config = dict(
    encoder_arch='efficientnet',
    model='image captioner',
    dataset='simulated grey scan slices of phantoms with and without marks',
    train_examples=122500,
    image_size=64,
    crop_scale_min=1,
    horizontal_flip=False,
    color_jitter=0.2,
    tokenizer='word',
    vocab_size=25,
    encoder_norm='batchnorm',
    encoder_activation='gelu',
    encoder_channel_attention='eca',
    encoder_depths=[3, 6, 3],
    encoder_kernel_size=3,
    encoder_stem='single',
    encoder_expansion=4,
    encoder_widths=[16, 32, 64],
    fusion='cross_attention',
    label_smoothing=0.05,
    decoder_width=192,
    decoder_layers=6,
    decoder_norm='layernorm',
    decoder_norm_position='sandwich',
    decoder_activation='relu',
    decoder_mlp_ratio=6,
    decoder_head_dim=32,
    decoder_fused_qkv=False,
    decoder_bias='all',
    decoder_qk_norm=False,
    decoder_parallel_block=False,
    decoder_inner_norm=False,
    decoder_positions='learned',
    decoder_cross_attention_every=2,
    decoder_tie_embeddings=False,
    init='torch_default',
    residual_init='none',
    optimizer='muon',
    muon_scale='match_rms_adamw',
    learning_rate=0.006,
    momentum=0.95,
    nesterov=True,
    orthogonalizer='newton_schulz_5',
    adamw_lr_other_params=0.0018,
    gradient_noise=0.3,
    max_steps=5600,
    batch_size=128,
    epochs=5.9,
    lr_schedule='step',
    warmup_steps=1120,
    weight_decay=0.04,
    adamw_weight_decay_other_params=0,
)
Rows from block 3 of the text decoder, named by matrix and row number. Rows with one number belong to one attention dimension. Each number is 500 + 25 x the weight over its row's rms, rounded and kept within 0 to 999. All counts start at 0. Numbers have three digits each. After the name is the row's rms in percent of the matrix's.
# q: attention query (decoder.blocks.3.attn.q.weight, 192x192), inputs 96-191
# k: attention key (decoder.blocks.3.attn.k.weight, 192x192), inputs 96-191
q.67 094:552481523507547482512454492515481505466529458458517523499442487506529500516514501500511526500511518542493473481516490501544462494478483528552498515480495478564465555519478463483519487505508509492496496484500515468524451516486483524514548485479488496467474507554528466500559490515501527510
q.68 104:514532492485479522503507470571483432514492506522484474493499521537503494484513474475484470527491497531508519483520499512511496473506480512520486544483534473484480482537458523517451537472517465454538413474520499503531485487510478486483518511464533499504487507473490554475428541474529505467
q.69 100:554561479486527472498502493487470488514475491469523468488534523506487448503484488498510532468517528491525508503483491513484475525483503495493561509507500447468513493469473532480553513518495486477470452469510540536489499484483510481489545461474491527481488511455491489519478455478485496535
q.70 102:504508508511504470476525519478462496498536507534498505489520436529484497521502485514489454450498482510491488568505490518507506513498489541503466511493504534435462481499504505508530489511535485493512508486511527529494515484508504477519484499451494521500497470494569511513530471477488499510
q.71 097:476478510446508508560519487506510493532527514539521456521484503503507476483517496506469502520487499506510498483492531483492471536544474503509498490510494490487502529515513539553419513529496481497523506499447472491448521487516513519514477494560537512501498498520496546471527522456536531483
q.72 106:465473466469502510503503509500528529523481496534473504553490539552539480493485485496489463542489522523540489529567483500488507504474500509473504540502491485473518439485456514462521535518520479486495493491478472476496515456517494501475521457502497523506507492512543483513467503520481491480
q.73 094:519532515501494510520485493501518513474468503475471512509497514494494487463515503486471480509448476471495479485520475518479461484484496483484510523479580542488500473493493470501530518483519518527480481474549500527455480469496549542488477447481549518504537474559528514526533468525507492479
q.74 098:480483499560507440525471476477497472507517522471478482475449504513531512532521470532499502494463493513515493505483488459491515531451505548538516508492530458525465512483451518477526524504531500518497481492476521563512543534512501490502513522512505481466473502524522491523457485537505520518
q.75 097:549501492504492521481482520504461469507586493577498533549523508526489547470470460527491469490469507461524506511498513502486531498453528467468508522539474488461487524477534532520491489499479494493485484481494492488525507559532507529520496508504511498468515476496494482513512468518494486498
q.76 089:501486495517485498519495480522521521517504478516450500505480485473495493514525479490499476517510496495487482505533507510481538488501495515516491506462489473508519555493533493458511525534493498483508525496534522519501460444530445507488506534534513433542496535490514468509496494474510510479
q.77 097:492514535492489552504482512497491508418490444482526513482492495480503512481533527481500505485509526497511505501490486515480475482514477528526530523503500562450454492504496523499476503507505553514510520526529508507528503509471528468506511489449533450544525468502513504537448459530469519522
q.78 089:529500465508445483494587469499515517489503478529483533491484482499489504512458505529526479534528527474491508476510476465489474504490508497463488479495506469488472500518486499463505505495515451495466496498471494496489520499523455517482493509476519466493498503510482521486509475488573538536
q.79 099:497508547530508506506519471512485513514491483483459507550512519505524487502529514462488490487504488507482484484488491496478489474519495506479480512453469531505493502437504515538473520445513440477470535496478512514510450511514503510484533532471505466485525518425476519513487510492480522516
q.80 095:486507509495499511451547503548483515546457426539494481467501488484484486503505501461490500471484560510512511484479505519461517501518470470540414494512520485467454488499525510494468513486460505504549521491488523461496503481505469540496484503514500529505509512488526477502480514499499484476
q.81 103:534487476499499501552514499521506482516507476510498490470498530527486448528522549516467473504482550487481478494502483492486530469515510458526489516498488557515501526508496468510485527543480504523485520444463542511512533492512483495504527522431507488504483538495532498510524487557485520493
q.82 106:511468490484529546465477540524540506477521411469501529532493499499457465519528534505499464489498483505503495503489523487517517511513489518484540487552460496476503502467487521495499515485521473492529525466514449506518455496529503539524466521486497511483530515521517462519512526475520508554
q.83 104:478466470493538486488523486493506499496500482528506504491485467464521523523514485519504486529467454443552528470525477508528480474506463489445485479498495509461436470536469490505519492485524499491497527518468508489495483487493554485506516516539520470485546485506488448516501518526498514527
q.84 093:514474506482520526503479477464470507488476505501504542534506487460457517466497492475516493477472537511555508513454481489525507501465523539506455436484487491539484505506503516489485494511504480514513477476469507541491513493469471525489466472501549544498523466494524551480483507537476530469
q.85 107:501453496504496485507505509439485502485509496455478540512473474471535503490477498506520471549503507502524513514498557455502513500491517526525491493481487508504470556495526485488513482518503492482511510539499505482492548508490490454456513513504534522522504518486513515514487482521514488477
q.86 110:494507458489509531486544497523512519498490519462514509473508503477527523526466504480494542489499506503478466484492494503485543516512485534558524528548489517489464476481569503495438463498521501536500535517461505540491535491540522510508492469481460510475502492547502509494461505477479504467
q.87 095:499510507486531459486495495490533474462500480498505507464492504464533517486511505501501474516452494442482469481527513558499496501512463539512478485552465501482510527491506476524456493453494513487508484475495506499502480478488504455550506525514510518510513518517498487467483503475501502499
q.88 103:541500514432504489542521514459476520532488490472500477536518463524525568491443491488461522497494538514494492454477488479533520494477548544484501493494523512480505537515458461499557492527521455513473491496504495485516526514494480517476523522520482492503450504500458533489525539451497510504
q.89 100:519479485529508487503498460432499472472545506483473517534503542493524464502542459491505493429516515480527566553532470476499553509495516531524468516482487536472488511446533480482540503515501540486501532509509493505486517493484485525543524450545500490517504512472508524481485491488542489520
q.90 110:431489532549514522490483522518485514471490491525503480555517526525519499497506521514506489474514561503526507508521490485538493495480520527482434506470486534454503492511481481486486499503512501467459492522507458497535528467550455501511503498559498502491459479574439486501465496474497508494
q.91 100:498508521543474479507505513504518505499479463485539517536491457528504476511459502465512525532525520522516494452485486521521468502512486521522538503497478493475470516522503505482531472478510509523496510478510472498529488523520503460462479494489481485518524546469501489485505487473488555490
q.92 100:541507479495495469443500549536505489529510545495463521543481486478478498493515511524477541516548499480476508554486526498470514532462460503492480517511464496498485498468481549491457475481497487492489469491477517495491510489547565555472516527436492504520481470538507483507517512488507528494
q.93 099:509500482500485471510476503459512497486472493482503497472475499521483518515521503515503495506529472475507535522514494483548519496505511448503502520486484479489481535509505510526564480533500499526528473521500492473523475483504523467506456474534512518521513501529485516507496509506497522461
q.94 101:538527482533520499492522517484512503504479509484530532509505508482468491514465451546513487514496504473527507494530481494468501499561549459508529504506495449573485492510484510500504483506509499505452472512509523506547532479496509528496504499504531541504500447523531509507505543485520452510
q.95 104:466494489513518503494509527517508558471456487495537488475497493457472480496516512493492505488530496488490469490488512502510446487504510525440504487490536511455504510471489503477481489488531493547518432485488529518501474531538466492534493505496473539533489497520491513500470489511526479513
q.96 111:514481510497539482494489527475520509506489488526500492486508478491450485509477484498449490458478499493498538502539454484464511478481488501503515505504450526523474501574469537462509488465510507496533525484542518503493486478483472487562520457479513499480442517510509525498489503534522554527
q.97 100:501456514482480534514531539482522518523501478497528510509502552534469482505550451499502486537504505510499515498450503473492496474483513544559473536488487511492523496533491511497485473511515501505539513465498493538516481564446495507477448487499526540510513509509471491493491511481508493460
q.98 099:484507460482500489552501514484481461532452454472506511530519484488548485508543494476521544511509516530550514510500491468520493527463502548495509473482492471517489529506474503479477516505492531501539508500470524489508465505506517531526508498504525478549506517462480526468499549508497540480
q.99 094:496516463528499501497495516478527485484479522506478510475511516449518485513453457505553479519514509520475484523492508491504452526467514538484520483490498482523521570523489466501556492491519502505505514471506505506506483492502556490446466508520502502479492479504544499424480526468477476527
q.100 096:496532477488570493496530496497530505482518487516522562502477508477516520497526478533510496489509553492490489507516506508505538470515505518474454492544500543518499471494479484476522498565519470516542524499475485554496455499555483483511501438481496455506472535528493528473464512506542492529
q.101 106:543538506504487503470483483457488537473488502512459475533499486542494516479496521508529507468496473482537465523512510483488518506531511510534416496511469538514497463522504501495522490514490497530534488464474554480481461485479512506458522493509511547508481519506505504535516486515486522536
q.102 087:505475519490513504427482506504502521504493511521504512524534493480474525481489499486463479487487511489513499429542487490524474472519437493487504501474491484530515468482517518489459482477500558534517523506557535476507515515513504504485463504459498546497530498520519515448525464486522517509
q.103 102:544483496496548489484544501494500475481525523547476510545465504565478503506455500462493456502537520511449491527521516527487443540516507556519492537518503503498505491502531481514510493493487505487496523510498549482527485486524483477534511521525477466539493522493525502496519489473478532475
q.104 101:494513471495458520542500504544485566496516502484508491451493475502488511492514489465533506510525478492490435486517498466531491524503496491509481511504539478484555496516483530502479500464533513489493460499487489469491492509505469538510485506514461442507495435481476491491476484494486534475
q.105 097:462502487524514482489508512492480494462459513509544488462514499500514493520503536494503497493532509505525472477513503453536495503472477487463487484491491444500511524502514544502525529533525495469523565541471510496535458508465502471485462503493504502498491495543517502538486462483493474503
q.106 095:473475504468510456496476507486515503474526488504547510535534479492557507505499492499506521499497495508498514524494481489504472469519544502497481485456489554490461480496498490499538528481544452535525481485497497497463539430513499516475515501487469501500555499509471499539478531499512517457
q.107 105:519497515513520495491486550502514483484487504534505480518436498506567499507506482513520478526491507482546440532556477488501497518516545475481518527483526480532501463506549504546522521498496535537464514497500488492535521502445499466515529482458470496485480506519456512526515478499477471513
q.108 099:485492487514488511477486500504475519470485498466514530513511492498530555477446476496511527485512513531512506468507509488553475482536494538473484506494482492489519554478500513511500502495538565524510515519495490496532491517489539499514487514498473479501489473565483509514505525487475505551
q.109 096:467518493520513561489524517502450490522466508483520520493471531501531499508469455517515489495486483490491523504534501520502532512495489501522463511495525505493497515503509479506526474525556462509494496427507547515553494436535501513480502440543514529503491490531477497464487480498488555521
q.110 091:537516501540523456488497538473476518500494519496509510472499435506525486512557485480512500531560493534526499517453498531460517501514521509439471511464484490497525513497495550453526495519540511514532455485463524440514505503472536525483474459486483514499460468489449497556508493470511462497
q.111 102:517544501531478491491489519556498488510493512479491508475525536493526481526474514531548508514528512444476494489487509502549515523488502469514520513513489541479484544504506542490517555494539494486524512498496485525528511475504505483499509529500498493487488518461453566518500492450474490522
q.112 105:505534524505488519494524540494461499492510502483513492516510462468540493510548455511513492455508462480504475484510515481504527477486502529521522503506447506481495514504430502533460466435516463559462485464484489536498488473542466454515496465499543499536491493493521505510490543514500501527
q.113 100:473488519493494490503517535536517458482481464455510504467507488493508487482502469536496521511463445525501462461492501486569463509484492526475488483501525521503519512485505501497477473543459495443479457528493499491518477521511535530477498508511486501448552553485478533564493495489494515505
q.114 095:529485534494501475502499517500499511510485494493465518464473489482479506488439490512498496513484434509473493471521480530494519511491543494490469503437495515489543486476483505500515474483514536448479469497545524494485507481489475487506476517466497549478531479474518478494480496503582463498
q.115 101:516488505487458435497508505519492500487524449526517488491549532467525514504482523514547518488503505483472494529485492529483506522524513529521503511471461524532492469530516468471497491528492500502490466541490485485495529506532493502481512516457514490506497512534476507500527498548491470484
q.116 099:486536497506474473530492533510523512491489497513508525500541469486519504486520461476487488521521541509509511492529493558467523521531540489556510440525554530468516494465498460505463498490495514477472446507500471488540516485512473484493500471487468483543495478510465485496478491494514501504
q.117 107:560542532553580537461486495540497521481504479456501521549503481498512539485460451509508502499479461513498490511511522533521507474508497494485498483451505475508495491487506473530500488505497467483498504535514504517516494495524504496463495483504468527525522531511544506487512474460510508542
q.118 109:495498506498505459539494552503512497526488468511494489491508476525465492485503475497495484476505496477498496496525532461466518550535497474486486473501457471509489523500497473476514491441524445493536475462532524551472497507531466540536527519551453528463501496500476530474473482474502490524
q.119 097:506539524501510497506519529539459503459488480511507485485462493494495510507528478530475456519470508521467468509472443468489471522498498500509488528487464496466539473568566496478512511521477510523504519498529523478500490502518504482480479512519492476510445518525515509495463520533496504525
q.120 113:478495478478528511490515462525497499512488506503541490527485494503460484505488499521497500524526540519516537488523502458527558500503532521490505482495528514487547519490480527500467477536496483508507493524486519501477513506499542493529512523476551503536561517556527519483487509502489533473
q.121 098:452511472455484471497493477515477547465525525498507490519558484517482506521508480509555499527536511521525492458502490493499477515495537505474539520495508548497520517476492514493514528553531491476518508450503475478490533498491520497501503505518535418465507517497484529476513527501522506512
q.122 108:497505454527524490533454500522537489488476496490514508498447525546521531518461541486489496496497565516502515477550518493516491482463492525495500510519506469505490543456489507503482485489453497531495494507470489521535481495505484514533513475507504472506520546506521505471455508498459528538
q.123 095:543528512508488466509505526492451490538515503456507461482509480473582491514478560503487473511494494474459515513549498503492520502509511503511474503465463512503491485472531519501545522493489501508464503521442497483512492446513492552485481466505495510491546481521521540494452507524506509511
q.124 102:498549465518477534463536491484479517520486551532516469491476464502494467496486464531524475503485474459458546485484482488509468444512510523503481500537528502507493498508547492548509459475462519519497487476519530479495546467502524512498497524488487481510497491514495499509490481520489546505
q.125 104:489479476462528493490547526489465503495466498493476511483473465504471539507525463463521540542485515554506486510467488496495521508503493481483499539501524512501473522505468493498521484505491491488490506545531513516497467564479510507510501503477535467546483502486475508486461515546450519512
q.126 098:459504540503520507459510492507528517551513490470488531500490504478478508500498477465517523542480510513476536493503463489497517500525475519455466502527484513505451544504505467520476489532457501504462418512519516535527542501455511485529537473480492503509487497483509544515495517507470501522
q.127 102:455491520486484470512473519514485471491531507491474519502513459491504522478423493467495520483476528504490514505496505522495558516512472481461526501503496476492502544496505491488505530518452492506502520507472459491522511471500501478512486509535523507478524475459511501509493518510505509519
q.128 105:481489519504453487523447474537492504527477498479531494505507493502502496536535508518510478495490488495525462478500504491528498556490479559535482517531460518500500505484494511502531484532519501523506443478512505477523491511443511539477471488515540532467516466482489542524498475504487479522
q.129 095:495466539512527474447497459524497518498516510536469509564532514512470515511517535542485471477513504478517479495478479521518529493487522526498517478517524505506525513469506490479525495486549529512507497500525511546482478498523501501529445546521485489514498535498515518523487469510532541451
q.130 090:483480495455532466522512486483499489499489506524490488516515504528501510510552491532512506498519457486475494517459515523458480440472481484506502501497500470515528482500511505474484528546503464533517502514478504516512487532499520553535485449521520534499531486475495514504491487490522467488
q.131 100:527451455521556476488486485492482485492515475498513492503494486516536558463533535555492521535479528536499513510522504529533511454497463479532473519521493514523478567501491497496519514507466469468531473482491513510537481505480446432502533539509509544482544478472497502475506537517527488494
k.67 092:469483509478475507469492469533534480505522502462507494519523507442429509499489508498504466475490474503473472539571481511492542522488442492533487467511517479483519498532505465565490516525535509534470493508503488496495489513486500538474482437498530519476532499489450473500486504490476439488
k.68 102:489529479498482501554441522506500451513523485471499570518569513501490506496471497513530509530478465461496493532510525461488470507479555519517481514505478512508485495508546464534538480519522473513559514467512486478502501453495529493499516563469508490497487502503504489483510493446524504525
k.69 096:481479496480497479510505504474517443503509467496535483476478467489546494490452484516481477489470464496531484465500545515525480469517511483475521488458455510505488503491477478509520464499506524507474477492509486493496494492484468519486531519544468490467486493510519497524505518478470481475
k.70 107:461475507500502488484505516485489561489489522523505556503510492497514540529491490478520483486481543486460481544505479500467510471461476493529495543507466508506512459480477480504506506487458462525493485508519525531505509477533496508497507533469520539513529509501494512458520519501443453487
k.71 099:471516485502433475531489469500525504442502472505493464498513457479499540482453551500486461538489479503500572539542548526511471505479470495483491506490553464476491510514462514493507512488529504533514495488501479507492504486505485491464501462531516479494471511469509498519512512492520465510
k.72 105:499477480483467517496474488484506480471474471540508522525509467525495469491499501502482500521487541482554485464459464499517489505484477553515558480558450502535464490514507506504541434497522469510486547472527514493516475532487488443512504490464503484503458484515494479482486485546486503519
k.73 098:494480509474519485501518557547485462513519513497498542501517488514480509508457510504513562508522487484469515525517516491477512496509511522468464481506464527536463515499478523555578511476481492496478506513520516495504514492460519515508487538474514478504515499518479468554492498521525499535
k.74 100:532514501541519506499483459467470577473498473491471508453510508482433508523521499489526512468499519501475447516476499530484472485444540482475475520501459519507506488485534484499501480495491486494535482499477484510473470494511508500554543502452519513483513500554516477494483488502508481527
k.75 088:518485485508453496479484474482511498528571538500476465432490544530453518523510510498501497514494498464526514475499511524498529487526480507516518471485538507506502492470463511506533501507426467507519477505457471517527488531479470483472512498519542518454519504535480498542529452496518516507
k.76 099:514543527503481521509535490511474448486533499479458499508449487515512543490474485498522418498544450512499486507525547493496500505505552502529481528505501570489504493479470468505531536524519476477522493508533514519498510454507533493516516566447522495507467506468530514523503487484535491477
k.77 105:542510473475513511475526508537505535490505484495459469483508571494484487570482515552510511483532512520471504507507534481498491577505492539541519491508509463508530465516475519496454486468482500501475520486495506504477516474500497556509525476507474523485529540512506520485513498517482494523
k.78 098:473498468505474518538526518446449463545483496495482473436531503506439447527500471483446499491510517564525508487552475475474506522491484527501484487545489499512462443501532442506491492485493519525449523468484510488505513529485541488506481511485465492507499504475521494545481544529502510524
k.79 101:452508512445510530506455541488540476567508495487538511494508536549468479513500490484468531484524516502506512558502497499482457501516504458543492525493515466507516522506475513511505504491522523497508524523498465493504490499471530534497549461485522433500475495498488488489515511487526506499
k.80 091:451537500509502531489525519507477480529469475486444487525447496479466540529516498503466466539505507495423516509484483510508511471457477522508501501467463534522529443484513502456543538498503519500542497508547531519518455561503459501512476514470517476498505463526473503591497521482513503472
k.81 094:494500508496506537501455465537520529435509493540494454486481516513497537510504525488513500449542504502464482499498468491513513470538495489502530510539519488521460516485464509497542486506516483478470543510498513522448458465502537538492476457466490526553515526517494493521508477471543453543
k.82 105:522504437444523475502528458505525559465509498493504483561527488507469507489548507509509462495506473497529472490512539504511489513502476510507489511445516467456492490484535524516501474520468536501485505499520539518559518533484543479511558479494479508446493524526488483500493549479523491470
k.83 101:546491473523454469516552483483477509520496548480516527451530556490477507501483513480470473513514491478503476535516521499516506509475487452504529484476503449503472454497497535496525492504493441472480483462495473473531497507468544486512509496484543507507502549485508561500506531469488488524
k.84 104:518520524494495502481488494523520486533474500560517506469502506514497479485487556493504519524544465509521518495493484528494457468491551522552529495504498443500505488507490479534503515478507497493464471522491513509463487528554526520518513518480498552502497514537476492489482473445497470477
k.85 108:547530554502513560497504526476552499462494488483502517497492482531510518516532497483468487496518537527478497500481528490509513520511505527506470491498503491538568517490497558484469494498530524484459480507472518483503488497552497494511490491528503515517493537519538493464490485485492460512
k.86 094:501518469524520455529529503534476477499500505528487509483524501476517510505492522488506500508525515535501480494538515494461488499486485506511512493479497523487500546461510515516518461501542535538481475544476529519478514548482537516444457483524512502507493497466471510552490487454468489543
k.87 105:526515507425486547499489497480492511520527520467458512511503491477486522506499476512472518506475497492521510439539509515477480502467463524493487513470536480514501495508519453499491519499500517505502449517496537520511529482481521447476490492516482500512525502507546544507507512514449470484
k.88 104:456506456510480485510481458509521530475522492511506466501542539485472489501480454497511496525425526481517560520503516466512481465537508480504500490512571481506512488561458485503510479492502489509532487509501495521493481496533491543490470492472492475495489492538485472494521560476483538525
k.89 101:493507516504513564490510504523516503498472513483552488515467474490520481477482513514474523436509457511474504471523536544536480488452472505505517515480480479514503514508481504523506472496495488496502512480501484512509539538499465513543461502538522490503468519492461463507518489480509467442
k.90 101:504498547500509510543464499501496446534505507472499497511484462513499490519482528508500477508517488528511496502523499470513456505481538497502502487550469503498533470494495490479512514500482475516529486470420538486508540498510495474505488502525514508483520538514485516495493543500516495531
k.91 104:522517499496516496484522504525517498472496489496549523468463524473497510504492453523481473473476497491491522501504489503551474548494537503459473461495468502474461523498491504482487545493484468537522491506445462469492507544538461528475525465471520503483485504515509492497535497481483526455
k.92 101:495508466532491483510498546485510487473517529497521475477520481526520497530456518485535520497510475518437502452464502543476543484539528492442514489488499471534523474500561499459503490459508498511492476510501514519457499490512499533545539530515459507508505443468489522516498486515493469470
k.93 093:505526501526478491513533517521486519487496491508498533486509507490442513521482495487456518521461531528497485541492521456491477508516480493533515468485482503552456506501521461511491467493517497540511513518517514494543521515493483533480488466490473527514516492499517474496542515512573551495
k.94 092:491496555497515512506530504520469532549470539536510491484521516518484499506503485488492539524487508455507479475495539498520522497501467559483505478492489501535489507547471518535489476457481506489481499518513482528472515520491527525502503523517507487470535498536503500482463508475468491509
k.95 093:525520520480487478498486493503495462473541517502442491518539487502543512445493485517542462468504529496502497529508537528490533523478519521520497490523504470520507458479495514482527481527522496549500489492474475525478500445496470542484501519468499502531518501477523488523502511499508532552
k.96 100:530522489457489515471501497485464489512453485484514490519515517471465494480490486530517544516500513475495511519442502496482469498521519487488507499503489520497489485485482478477510549553508479476508541453498517509520462498499506519506516474455477504535489536486464508497494477480461520460
k.97 115:490501491483511499474468525498527534464546484514498534494473524480501543482538493478546471508481485455507523518485486440522528463485522518530469490450532507500456446507506480512481519475485503556475491500538475442477495469508489478547481532497458490495517485528519492511481501547485529518
k.98 100:476547497477475509487528452523480497510469500497476514497494471489515485480523491475438507528514473491471513466552536515502494526505517502487456564505518529470494483501513529454503467451533465467478500516534506502518494511452505540456467527479459510543458522466490509516501519495519501481
k.99 102:491492465501470485441477522470515459525484498528464511493487484435521514479556473513492516520471506498521526519531522488491501475504509539503498524473522507498476484542490495537508461476485491509517518485546517497489518499501453519530553518435482489481504535549489460474496521507521456549
k.100 094:511469497469510504524502567464490477478484484486473489560457481517516508496534494460509479511487497500497503492443533529507468498552517487484492511520492514471461509562491523456482526487487543462516474480497474532554496460534506510495467506491441460482471509484470522481539537498506519490
k.101 098:476497499514488495525508461515494524511551500464503464526490465537479503494505521497536523489493449513523500534480505521487537518536482523527479502515476481515494540500519491531500480478546502480473467480492523499477486501526503462551498537546474525449514500476526530501519506469547481462
k.102 101:505471506515515518515529503507493481517525468481454480468513470530496526516508499495483419491460508494526517514470501500476503495498461484462486457495479475503504464483515547517504527486471505499531515505546481471493484504503487471480456504493545503484474480460505522499510529486536534476
k.103 101:483540461487506537512495528503533498461518518535487520466486451524493497516467468510464520555538503465484535504519455515507514464496509510452519491479532453483498504496524487484486497497490475489508488507471494535505482474517525532457491515523532499500521506496480481496481471529489499524
k.104 106:481483498493494495511493529486480534511520511522470519517472459496491472489511532428491459538530533517487530497495530499524516470486527508499473539492500551482490526485511477556519505477444513531446483519538498458532531519473525509507506530518498478459488472472463523470492513521473465522
k.105 095:514500482437485529481439498469508512529525492553436473528491486489507512529499455512503491539481540512497496462481520481503513533489484473453508454494510520468539489571508499463508507515483482515471485499513529520477541488532508535477484530523548485492501518496545484493499470497470526486
k.106 095:493485508463502489533495507490454488531425504521488488497493555534515461506506451493473488508510487555468505447501500456529497537556491535518487512460460515520514497477526489457457491492516519483503496465464475501518509554503532457523484523488500515511462512501527504491504481489484506503
k.107 102:493531541475451478513484490469504526483534552510487474521535461509494520485535475542491506543519515515522509508483517458514503506481467478488500506481481538462477516441490470495497500519482510512530518524493471492504520506515596482489530495508515538517484521484489503529472476532536503559
k.108 103:535525479540516532532502474512502505506521505523492484487497555461483484502493507504511491478459513496541529423500458532482508527426509435491494560504517492456496462504515479487521494491490504542509484480539552518511501543483509505473498494543472473501508504492505470485486477536469498523
k.109 098:499475529497528502525454530518474486497522502488448507473516481528505531487508461506448469475490486491486520475503495491493522492522471488524538492494468488447506487541538536464471470481527491478509497512525483513488516468486519514475506472445459497470514496518469528461509530502552508443
k.110 103:541455503511484484482499481498516496510512493507459511533530498450520512514530494506518509482502525519503483520484494496481492512519530488475463517479459490503504507520493487525506488485466503483500490509475502483479522511514522516463442494580492480522505525469533435525478465525497519515
k.111 100:519499513507495513514512475522472531500468503463494516497514523512526515458511525505549506512484531515511499457503490492597514494529547514494471517522476511488499504510528467494489469494520497532490523458496549516474496517512509506505483515499481514495509509507526508504502512508556539442
k.112 094:521522538512488471524501503503521454507464470472537509513481479486476513518529497521476511472472479499462479540517484473529471472516511498447513461488509485503450462511500501537496455487501474489581507543501492466529542502496444528479476506493469470486527516497545510510516519496504489482
k.113 094:493479500512573512535490514502484443533486491496550500492490486428510518521508532485490569505486525470535467507491525502482528495479508501489526468517484519508514495532498508521507482516547492510476498502482488506492457492476501547491521484492469544516469565494483483523492533509535510505
k.114 104:478498449501512511505506558520513497480487489465482470480552450488519509469572476517514510496452498474488515516493483449535468514508532486469521492503515465542493499525524518466501508476499533474509489529471558509456476508487465541495510496522522503508480460531497508473518521479533513477
k.115 104:543492561533492503502523513522494528517502528518467532524522510495498508495509536463543474504496523514484499569510495487503522496496529518480484473516527495547498482514533481475499462490488504481489514520494439487491482501526497494530490464540484475451452516500511483495500498484442508472
k.116 098:520514514513525481528496491471495526524481489490517516531522469435492508466550471481447517500466502504506466541468516470491496501506495517488542523444482544458506509548528497523513467521494487531507494470551532470531556507521520512488493478507475506533497514475527482510504463485492491508
k.117 112:498500559527465474506487491528497550454527529491509491470510451481483506522463516476485522467485537555560531484510462521494489490537510493529540486519499487513457482446545497500502512496518481524511494463501475520511493511494469513491519493520516520506498479488514490481516545527489504514
k.118 097:492446544537516507500490514504532530474536523481540513509494484469506480501537466475482479437509508496471547498480516485518492492494541494479537550484503507532518483494504468519487517545482479500492543480522532565520515539503480536512478538462502472528517471514539520511485486519510496476
k.119 100:474493541493480518544431458516514503492500512503528462552492546504539486470502495505526527524515474497507518470528528518516503470476547552504519476515571501498494496481516475535481530462496505493532479514499520521500487531499477519466491491527499514511509493474546467500484476509489484472
k.120 101:511439498537535480523498502461453551438489548487483487498513488522462458526506470465473517494464477478492485528510466463525487484526482501523461510543446513534513506506501464478529484469537515498515536521511509462476504493490491506489521497476482516491471463482511555484482515499503511549
k.121 099:517468479483490542484515506455557516508527530495529537510506504516514526490510484487489468514509502444454534469507533528469533452519532505514478505477477498498428505526520515471483531495489484498517489543487489484530477528524519485480447446500480509539531527448543498488486506478487505522
k.122 094:502482505489519492471510480500477507485528493526507465479512535481479504533490476538495494544464450479508496514525502509508490454485498473468503510500481479432505481534555508543458520505476492532513502548480510460499505502480518515476429527495482486498470486486499516506461513448525516494
k.123 110:498504496496492513471523489515522496485470533505476448458434469509503529490499495524487486482467525501521523514443500474537503560507501470479499515483523459498486512508524487507489513506519511499498518501461534518559508478480484523545500494520518524457506463477491461488489485550535542513
k.124 098:515460505496548514526488493535471479494502499485522446506482473469507533508498506507505475478528502464544482516520470482508486540516459551462488492496494533476472476456464492525474495534476538445498493466483515525501463487531544514468487503489470484477476467482524476518469492477467493482
k.125 105:494471526487454485498451525510505537472469506453528514489524483505532497511470515515469486500473510517495474459503518527501488497562484489503495497527513533554469498509511485488504471479473507526545508502508543555511496531485488523518545492545512522469461521485498499456493521510496505467
k.126 101:490501537517505528477533531468508485503486494476515483480486493465519501482483476489484495491514535499499506476486505465504527529515502493495499508495559426478544487514483494528511500461502482503510458552524558514484482517475494489535503533484496498471488484485501544496511529475493521483
k.127 112:528480516495512480477477473489503482491481512474485458504501523519482516482521487523505482552472495456463484505505461492570513478529527484444531513511502498496475476501506512473488513507561471564492526501462514544535476518483532524491506452502515479467522495560477492514501499513490535485
k.128 096:453588487483512496500522495466476515440497490537538485545528481526509516488501477504471526470476464469485493498501475494464481530479532449489458503522487545475487465477492446463522542529461537494489512467499496490517500523518482505503507573518501495515531504502489482484509537489484519513
k.129 109:500530523494513554507507521497475488476470502550519502484461526553556493427481584482460506484502531541518481466480512506501481475527512461472494462528525516469504527497503474489472471501503522490500507543472507500493485513505513537507515509500522492540459489503477484540485483488493476499
k.130 099:490502456499500507553503520556496501537501487462517494522529493513519478507489501510516472481491541472531498463515463461489532510494479487475546523504496518496495510565501510478521504510505532453479496506522502508524478486517475483496500490513450467475450551501529515520517489459475515517
k.131 098:510481520484491498504518472477496488486485507496537515509502518544481539439472505539509528496473522499496505511482496528501509547500511548466523531473514484497508491481488513525471538482506507451507459531522496547531490554449528500495504535510498472552523522486488524494537480495473488471